{"model": "masked image model", "dataset": "pixel-art sprites of 400 made-up characters on tiled backdrops", "horizontal_flip": false, "norm": "batchnorm", "depths": [4, 4, 4, 4], "kernel_size": 3, "beta2": 0.99, "eps": 1e-08, "merge_dims": false, "adamw_lr_other_params": 0.0018, "batch_size": 128, "lr_schedule": "wsd", "final_lr_fraction": 0.01, "weight_decay": 0.3, "adamw_weight_decay_other_params": 0}
Rows from block 2 of a small masked image model, named by matrix and row number. Each number is 128 + 24 x the weight over its row's rms, rounded and kept within 0 to 255. All counts start at 0.
After each channel's rows are labels from the 100 images, of 14976, where the channel reaches its highest value: "colour at peak" is the nearest of a few named colours to the mean colour under the peak. Only what is clearly more common there than usual is listed. The data: pixel-art sprites of 400 made-up characters on tiled backdrops. In brackets: how many of the 100.
# conv: pointwise conv (model.blocks.2.conv.weight, 64x64x1x1), inputs 0-63

conv.17 [113 113 134 163 113 133 147 127 107 126 131 111 182 138 126 161 138 120 140 118 125 179 135 104 174 153 116 154 161 185 128 148 101 119 132  88 169 127 132 157 143 146 118 149 115 133 122 110 136 163 126 141 116 113 129 209 114 128 127 154 105 166 128 127]
colour at peak: black (100)

conv.2 [ 94 178 129 151 151 143 128 122 162 146 111 150 107 119 130 118 111 148 123 121 133 111 116 112 139 107  88 149 121 100 107 127 114 154  91 177 109 154 131 130 125 134 150 216 111 118 132  66 102 117 166 127 128 113 129 154 141 125 146 127 163 123 148 138]
colour at peak: white (39)

conv.12 [129 118 133 122 138 140  99 139 120 141 146 125 197 120 147 155 184 133 136  89 107  85 125 139 116 123 198 118  97  94 137 107 106 131 106 121 147 113 173 162 138 104 120  76 120 112 141 158 112 138 150 140 139 108 142 109 118 126 128 121 108  89 149 132]
colour at peak: brown (52)

conv.39 [151 111 127 128 139 131 158 125  80 147 105 151  95 132 126 110 187 111  98 123 112 141 134 139 153 150 130 134 126 117 146 165 133 174 135 170 124 146 122 102 133 129 129 119 123  82 117 170 147 126  62  93  79 169 135 159 116 124 108 114 124 128 131 151]
colour at peak: white (89)

conv.47 [142 141 169 122 142 126 159 109 147 118 123 123 135 184  90 121 133 147 146 125 149 139 193 148 103  95 134 132 150  77 130 155  96 126 123 163 145 139 134 110 164 110 138  97 160 124 181 169 123 143 140 174 132 132 156 123 137 136 140 135 162 116 142 136]
colour at peak: white (97)

conv.10 [114 139 144 124 168 177 133  96 159 146 119 124  86 144 150 115 132 136 143 107 126 128 132 138 126 122 237 135  75 105 125 124 122 129 152 146 124 147 123 135 128 102 145  98 119 139 106 114 156 107 113 145 149 121 135 124 142  94 131 113 166 130 118 167]
colour at peak: yellow (49); white (25)

conv.38 [129  91 112 145 110 126 101 129 154 155  91 144 115 143 164 150 107 114 154 141 117 160 142 159 120 126  74 138 155 165 133 146 135  97 114  81 164  76 150 138 126 151  95 126 159 118 131 125 172  78 138 129  92 114 139 159 102 136 106 119 120 131 135 112]
colour at peak: black (93)

conv.7 [131 163 105 120  91 190 133  92 133 133 154  93 112  93 147 152 142 104 132 125 113 158 108 128 125 155 114 123 150 121 110 144 189 136 156 146 122 111 122 164 127 115 164 102 100 142 146 101 139 126  97 105 147 121 157 171 139  78 123 135 140 108 136  96]
colour at peak: grey (78)

conv.43 [148 105 161 121 144 113  83 149 138 133 136 167 103 108 126 153 147 140 121 168 131 147  95  89 140 126 122 100 132 116 154 105 142 127 151  98 130 163 135  90 137 112 140 104 105 160 116 135 146 133 164 135  40 102 167 161 157 128 125 141 130 137 141 134]
colour at peak: pink (48)

conv.14 [159 119 132 127 130 109 126 155 140 153 144 120 133 110 133 130 170 127  90 131 151 146 139 176 120 170 150 120 152 114  78 178  92 103 117  99 143 117 157 133 147 130 114  75 128 148 128 152 129 170  94 143 113 160 109  63 138 122 138 130 133 123 100 123]
colour at peak: black (87)

conv.50 [141 160 141 159 121 145 112  82  95 139 143 153 130 125 127 154 125 113 134 137 127 132 123 190 141 124 118 142 145 147 118 102 144  95 200 132 147 117 126 101 116 147  57 142 116 135 122 144 132 105 146 152 120 113 132 101 159 101 179 163 119 144 114 143]
colour at peak: white (40)

conv.56 [ 82 117 141 132 111 124 121 136 106 135 131 120 151 163 149 103 119 141 107 131 144 130 126 116 128 104 124 136 141 104 170 148 129 149 152 141 131 164 142 151 117   0 136 128 151 148 116 142 134 115  89 123 114 153 145 129 136 118 117 127 146 129 146 155]
colour at peak: white (95)

conv.23 [133 143 112 103 120 150 104 105 154 131 114  93 105 123 107 134  77 109 138 114 114  98 120 141 132 103 139 125  79 108 115 109 138 133  98 134 137 109 108 130 120 128 156 103 128 117 140 112 113 135 107 136 148 133 248  95 102 124 123 141 131 151 111 116]
colour at peak: grey (54)

conv.25 [118 146 148 153 158 142 120 124 173 104 185 125  88 176  83 145  94 113 134  92 128 130 124  89 132 138 154 118 115 127 144 125 110 104 126 141 125 152 136 201 133 124 113  87 110 164 129 115 126 144 144 105 113 142 109 134  91 155 128 101  93 123 126 132]
colour at peak: white (78)

conv.53 [118 145 151 112 174 188 113 121 135 150 115 114 130 150 105  88  73 111 159 127 138 137 145 121 128 105 136 122 163 156 126 111 127 115 186 168 123 156 112 117 156 148 155 138 143 190 143 150  86  98  96 115 136 117 135 124 123 132 147 139 141 143 133 125]
colour at peak: white (44); yellow (25)

conv.26 [106 181 170 153 138 162 130 136 103 143 164 142 105 125 118 140 148 111 150 124 116 116 129  83 145 154  79 119 117 115 144 115 118 137 134 103 159 136 153 177 145 118 145  96  93 130 174 160 114 135 110 129 146 126 134 165 124 178 110 153 160  94 142 135]
colour at peak: black (94)

conv.11 [143 113  78 127 165 115 134 155 153  50 162 154 191 130  79 135 152 121 161 162 100 109 135  88 140 114 101 138 139 127 106 133 126 100 104 139 145 112 140 147 134 146 134 108 140 107 112 122 113 146 130 160 153 105 147 148 134 130 151 124 135 157 128 122]
colour at peak: black (98)

conv.31 [ 87 135 134 120  90 107 102 174 100 109 127 129  85 123 132 144 158 106 127 114 128 102 134 145 132 143 154 129 134  85 115 139 118  92 112  72 138 160 132  93 127 115 112 164 139 104 141 135 120 148 125 188 169  93 159 147 141 134 146  84 129 143 114 113]
colour at peak: black (88)

conv.16 [184 120 116  89  91 116 132  99 108 116 110 108 155 121 188 136 173 130 159 122 134 127 116 153 121 139 160 122 108 154 134 139 133 127 137 108 121 127 104 117 128  88 104  65 113 125 126 124 186 131 100 118 103 124 136 133 130 140 122 170  89 125  99 104]
colour at peak: grey (70)

conv.6 [127 141 124 132 124 109 113 112 137 127 114 119  71 102 221 129  94 110 156 121 133 131 120 117 111 142 121 113 100 125 137 123 110 132 147 134 120 111 110 133 172 130 139 121 118 131 101 174 146 147 100 125 154 140 117 170 127 151 126 213 120 127 133 138]
colour at peak: black (96)

conv.5 [127 125 120 110 130 142 111 117 132 150 146 122 105 118 101 108 151 103 109 106 136 146 153 102 107 102 139 112 146 151 117 112 170 115 103 135 101 146 105 119 117  98 171 130 115 148 138 135 123 124 105 127 218 126 119  48 111 118 112 169 118 102 105 112]
colour at peak: grey (55)

conv.33 [124 147 114 127 115 143 117 121 218 128 128 138 100 132 121 115  85 141 121 136 129  89 137 115 108 238 139 120 130 139 148 108 136 119  92 127 111 138 118 125 120 129 131 167 100 111 123 138 176 132 118 124 108 128 128 120 118 150 123 149 140 120 129 128]
colour at peak: black (74)

conv.57 [144 173  72 100 144 114 152 134  90  96 114 108 120 150  92  96 160 125  90 140 117 115 148 124 116 155 122 156 163 100 138 149 123  99  87 125 141 130 130 161 162 147 124  92 145 129 116 123 179 161 141 134 164 108 141 154 103 156 128 130 135 102 115 139]
colour at peak: white (78)

conv.28 [ 94 163 150 109  86 156 133 101 113 142 175 111  73 121 147 148 107 124 146 145 109 131 135  98 126  93 157 120 101 110 130 113 167 123 129 126 125 150 142 136 110 122 218 142 122 120 129 137 107 107 113 131 133 108 143 121 166  99 152 106  94 123 111 134]
colour at peak: grey (71)

conv.46 [115 216 104 110 122 104 122 117  76 133 104 113 146 127 153 121  77 118 111 121 129 171 111 211 126 104 109 129 121 105 112 128 138 138 127 113 129 142 152 111 144 119 119 152 145 132 132  90  82 112 139 142 127 112 125 134 132 137 131  93 116 145 124 141]
colour at peak: white (35)

conv.0 [134 105  89 120 122 113 132 107 120 117 177 145 187 115 106 159 134 129 148  99 116 153 135 136 113 123  94 114 101 132 115 124 126 121  83 106 175 114 161 148 124  98 114  96 105 146 152 146  84  87 117 136 140 145  82 122  98 138 113 177 119 103 132 108]
colour at peak: black (78)

conv.19 [ 89 112 124 141  92 118 119 120 155 196 121 149 145 134 166 129  93 131 118 124 126 163  85 125 119 124 120 154 141 149  95 146  82 126 143 111 121 118 139 106 144 118 115 189 127  97 115 155  84 127 134 158 118  81 150 106 124 144 154 136 125 113 159 107]
colour at peak: black (73)

conv.13 [131  54 158 164  92 166 127 124 142 124 149 138 108 121  96 107 150 195 117 139 116 140 126 105  97  97 127 125 130 140  96 151 170 113 123 107 111 145 158 126 105 155  84 107 104 115 127 121 151 121 158 144 122 144 118 103 123 146 136 103 170 122 130 141]
colour at peak: black (78)

conv.40 [104 106 111 148  99 152 123 143 120 155 160 116 168 114 120 149 117 119 105 130 137 189 121 117 121 138 120 126  95 146 139 115 146 161 116 136 139 124 140 118 147 130 133 124  98 118 116 186 133 136  99 113 111 128 141 197 124 182 160 173  86 163 133 141]
colour at peak: black (94)

conv.55 [118 109 127 115  95 117 128 170  88 116 102 129  51 129 120 151 100 180 170 127 119 107 115 127 159 132 144 149 107 118 101 170 110 125 104 106 118 162 147 100 147 147 124 118 115 106 146 117 129 134 164 121 118 147  97 104 114 127 127 165 116 179 130 129]
colour at peak: black (98)

conv.37 [127 147 105 137 125 105 138 119 146 150 219 138 170  89 151 138 181 134 138 121 122 175 106 122 129 136 144 124  86 171 120 139  97 136  97 132 106 122 116 110 125 124 134  92  99 126 125 124 108 120 120 101  90  85 126 156 119 122 113 107 146 138 149 121]
colour at peak: grey (62)

conv.29 [148 148 129 146 117  45 121 136  96 144 139 137 116 134 148 153 112 120  94 136 150 152 128 146 134 157 149 135 184 150 150 118 120 119 122 172 136 143 121 153 138 134 143 110 137 171 144  61 112 146 141 132 128 166 144 108 129 143 102 116 136 171 164 132]
colour at peak: white (95)

conv.51 [112 120 105 115 168 122 152 150 145 118 109 114 123 109 173 122 119 118 138 132 135 102 135 132 107 116 173 118 132 182 135 141 135 114  86 150 135 107 132 133 106 156  87 203 109  72 135 134  99 111 115 114 145 135 113  93 132 129 126 120 131 166 134 180]
colour at peak: black (87)

conv.35 [111 125 155 168 139 161 134 102 138 134 158 122  85 132 125 120  89 122 121 123 114 113 150 158 148 129 101 110 109 118 119 148 189 128 104 129 144 164 110 137  98 112 121 143 185 192 132 159 122 158 133  92 165 104  94 154 122 110 131 108 126 143 134 146]
colour at peak: yellow (58); orange (30)

conv.61 [ 96 108 108 111 145 103 108 116 124 109 127  88 214 115 144 119 108 121 115 115 125  81 114 122 143 111 142  97 111  67 122 150  93 110 143  83 130 113 136 109 101 133 122 114 104 123 141 136 111 101 163 139 106 110 125 109 134 122 124  81 163 106 116 136]
colour at peak: grey (59)

conv.15 [119 108 137 133 138 105 126 143 116  93 131 147 100 113 167 142 135 127 164 110 119 156 167 111  81 141 146 120 129 130 130 119 137 137  74 123 150 159 189 118 155 115 118  99 162 128 132 199 149 116  79  97 114 134 132 131 116 127 143 131 153 164 155 113]
colour at peak: black (99)

conv.58 [ 98 100 135 102 152 124 133 100 162 110 126 127 118 137 114 140  88 101 144 106 137 153 112 122 123 103 126 152 114 132 155 127 120 114 184 135 147 153 144  96 135 145  76  73 168 186 107 112  92 142 122 107 124 114 132 183 126 114 136  97 115 133 126 157]
colour at peak: white (69); yellow (26)

conv.21 [ 98 112 107 114 105 143 103 156 102 178 104 142 129 151 140 111 170 105 136 128 106 124 120 148 134 111 125 134 112 109 134 102  93 159 118 129  98 103 126 100 107  96 166 124 127 171 119 128 109 146 128  83 134 119  99 150 189 107 163 181 120 146 116 106]
colour at peak: brown (46)

conv.22 [150 170 122 132 151 113 134 121 119 156 131 106  83 102 138 121 124 133 168 128  82 114 120 140 159 156 120 109 114  93 137 117  83 109 121 149 138 179 160 106 145 121 137 149 155 121 101 187  64 106 134 123 127 167 131 144 115 132 134 106 107 103 134 110]
colour at peak: white (40); yellow (26)

conv.52 [135 127 154 139 162  85 112 126 141 154  98 116 104 115 114 141 152 104  94 116 131 178 131 113 124 136 116 108 120  90 110 117  88 162 120 109 152 157 131 150 114  98 119 108 151 169 118 186 100 115 119 105 147 125 116 205 141 132 114 141 120 104 149 126]
colour at peak: pink (55); orange (32)

conv.36 [140  97 121 131 165 116 119 169 105 118 112 111 107 147 117 105 124 136 143 126 120 136 109 126 131 126 141 105 138 106 175 118  93 181 139 141 141 167  92 106 112 163 174  69 163 175 128 166  98 140 119 148 135 163 116 114 145 120 122 105 136 129 156 159]
colour at peak: white (88)

conv.45 [133 117 113 127  94 121 135 179 179  79 165 144 177  96 151 136 113 129 142 119 112 134 170 145 145 146 122 116 132 115 104 133 115 130  91 124 139 140 151 112 134 102 127 135 102 140 122  91 119 158 132 103 137 114 140  46 125 163 124 108 115 116  92 130]
colour at peak: black (85)

conv.42 [ 99 147 125  87 138 129 149 101 137 113 156 121 112 103 130 135 131 115 117  92  76 100 142 100  96 113 141  99  80 144 150 119  90 105 126 107 128 146  91 145 107 114  82 137 153 141 142  61 130 151 148 114 136 172 127 125 137 134  91 105  95 130 145 128]
colour at peak: yellow (79)

conv.4 [144 110 140 147 124 198 127  91 118 134 116 143 103 118 132 112 117 139 164 132  96 132 104 145 121 106 135 123 141 131  90 155 128 129 123 131 128 154 109 109 102 124 110 181 144 152 127 123 113  97 213  82 129 110 111 103 115 106 107 127 146 136  84 112]
colour at peak: grey (55)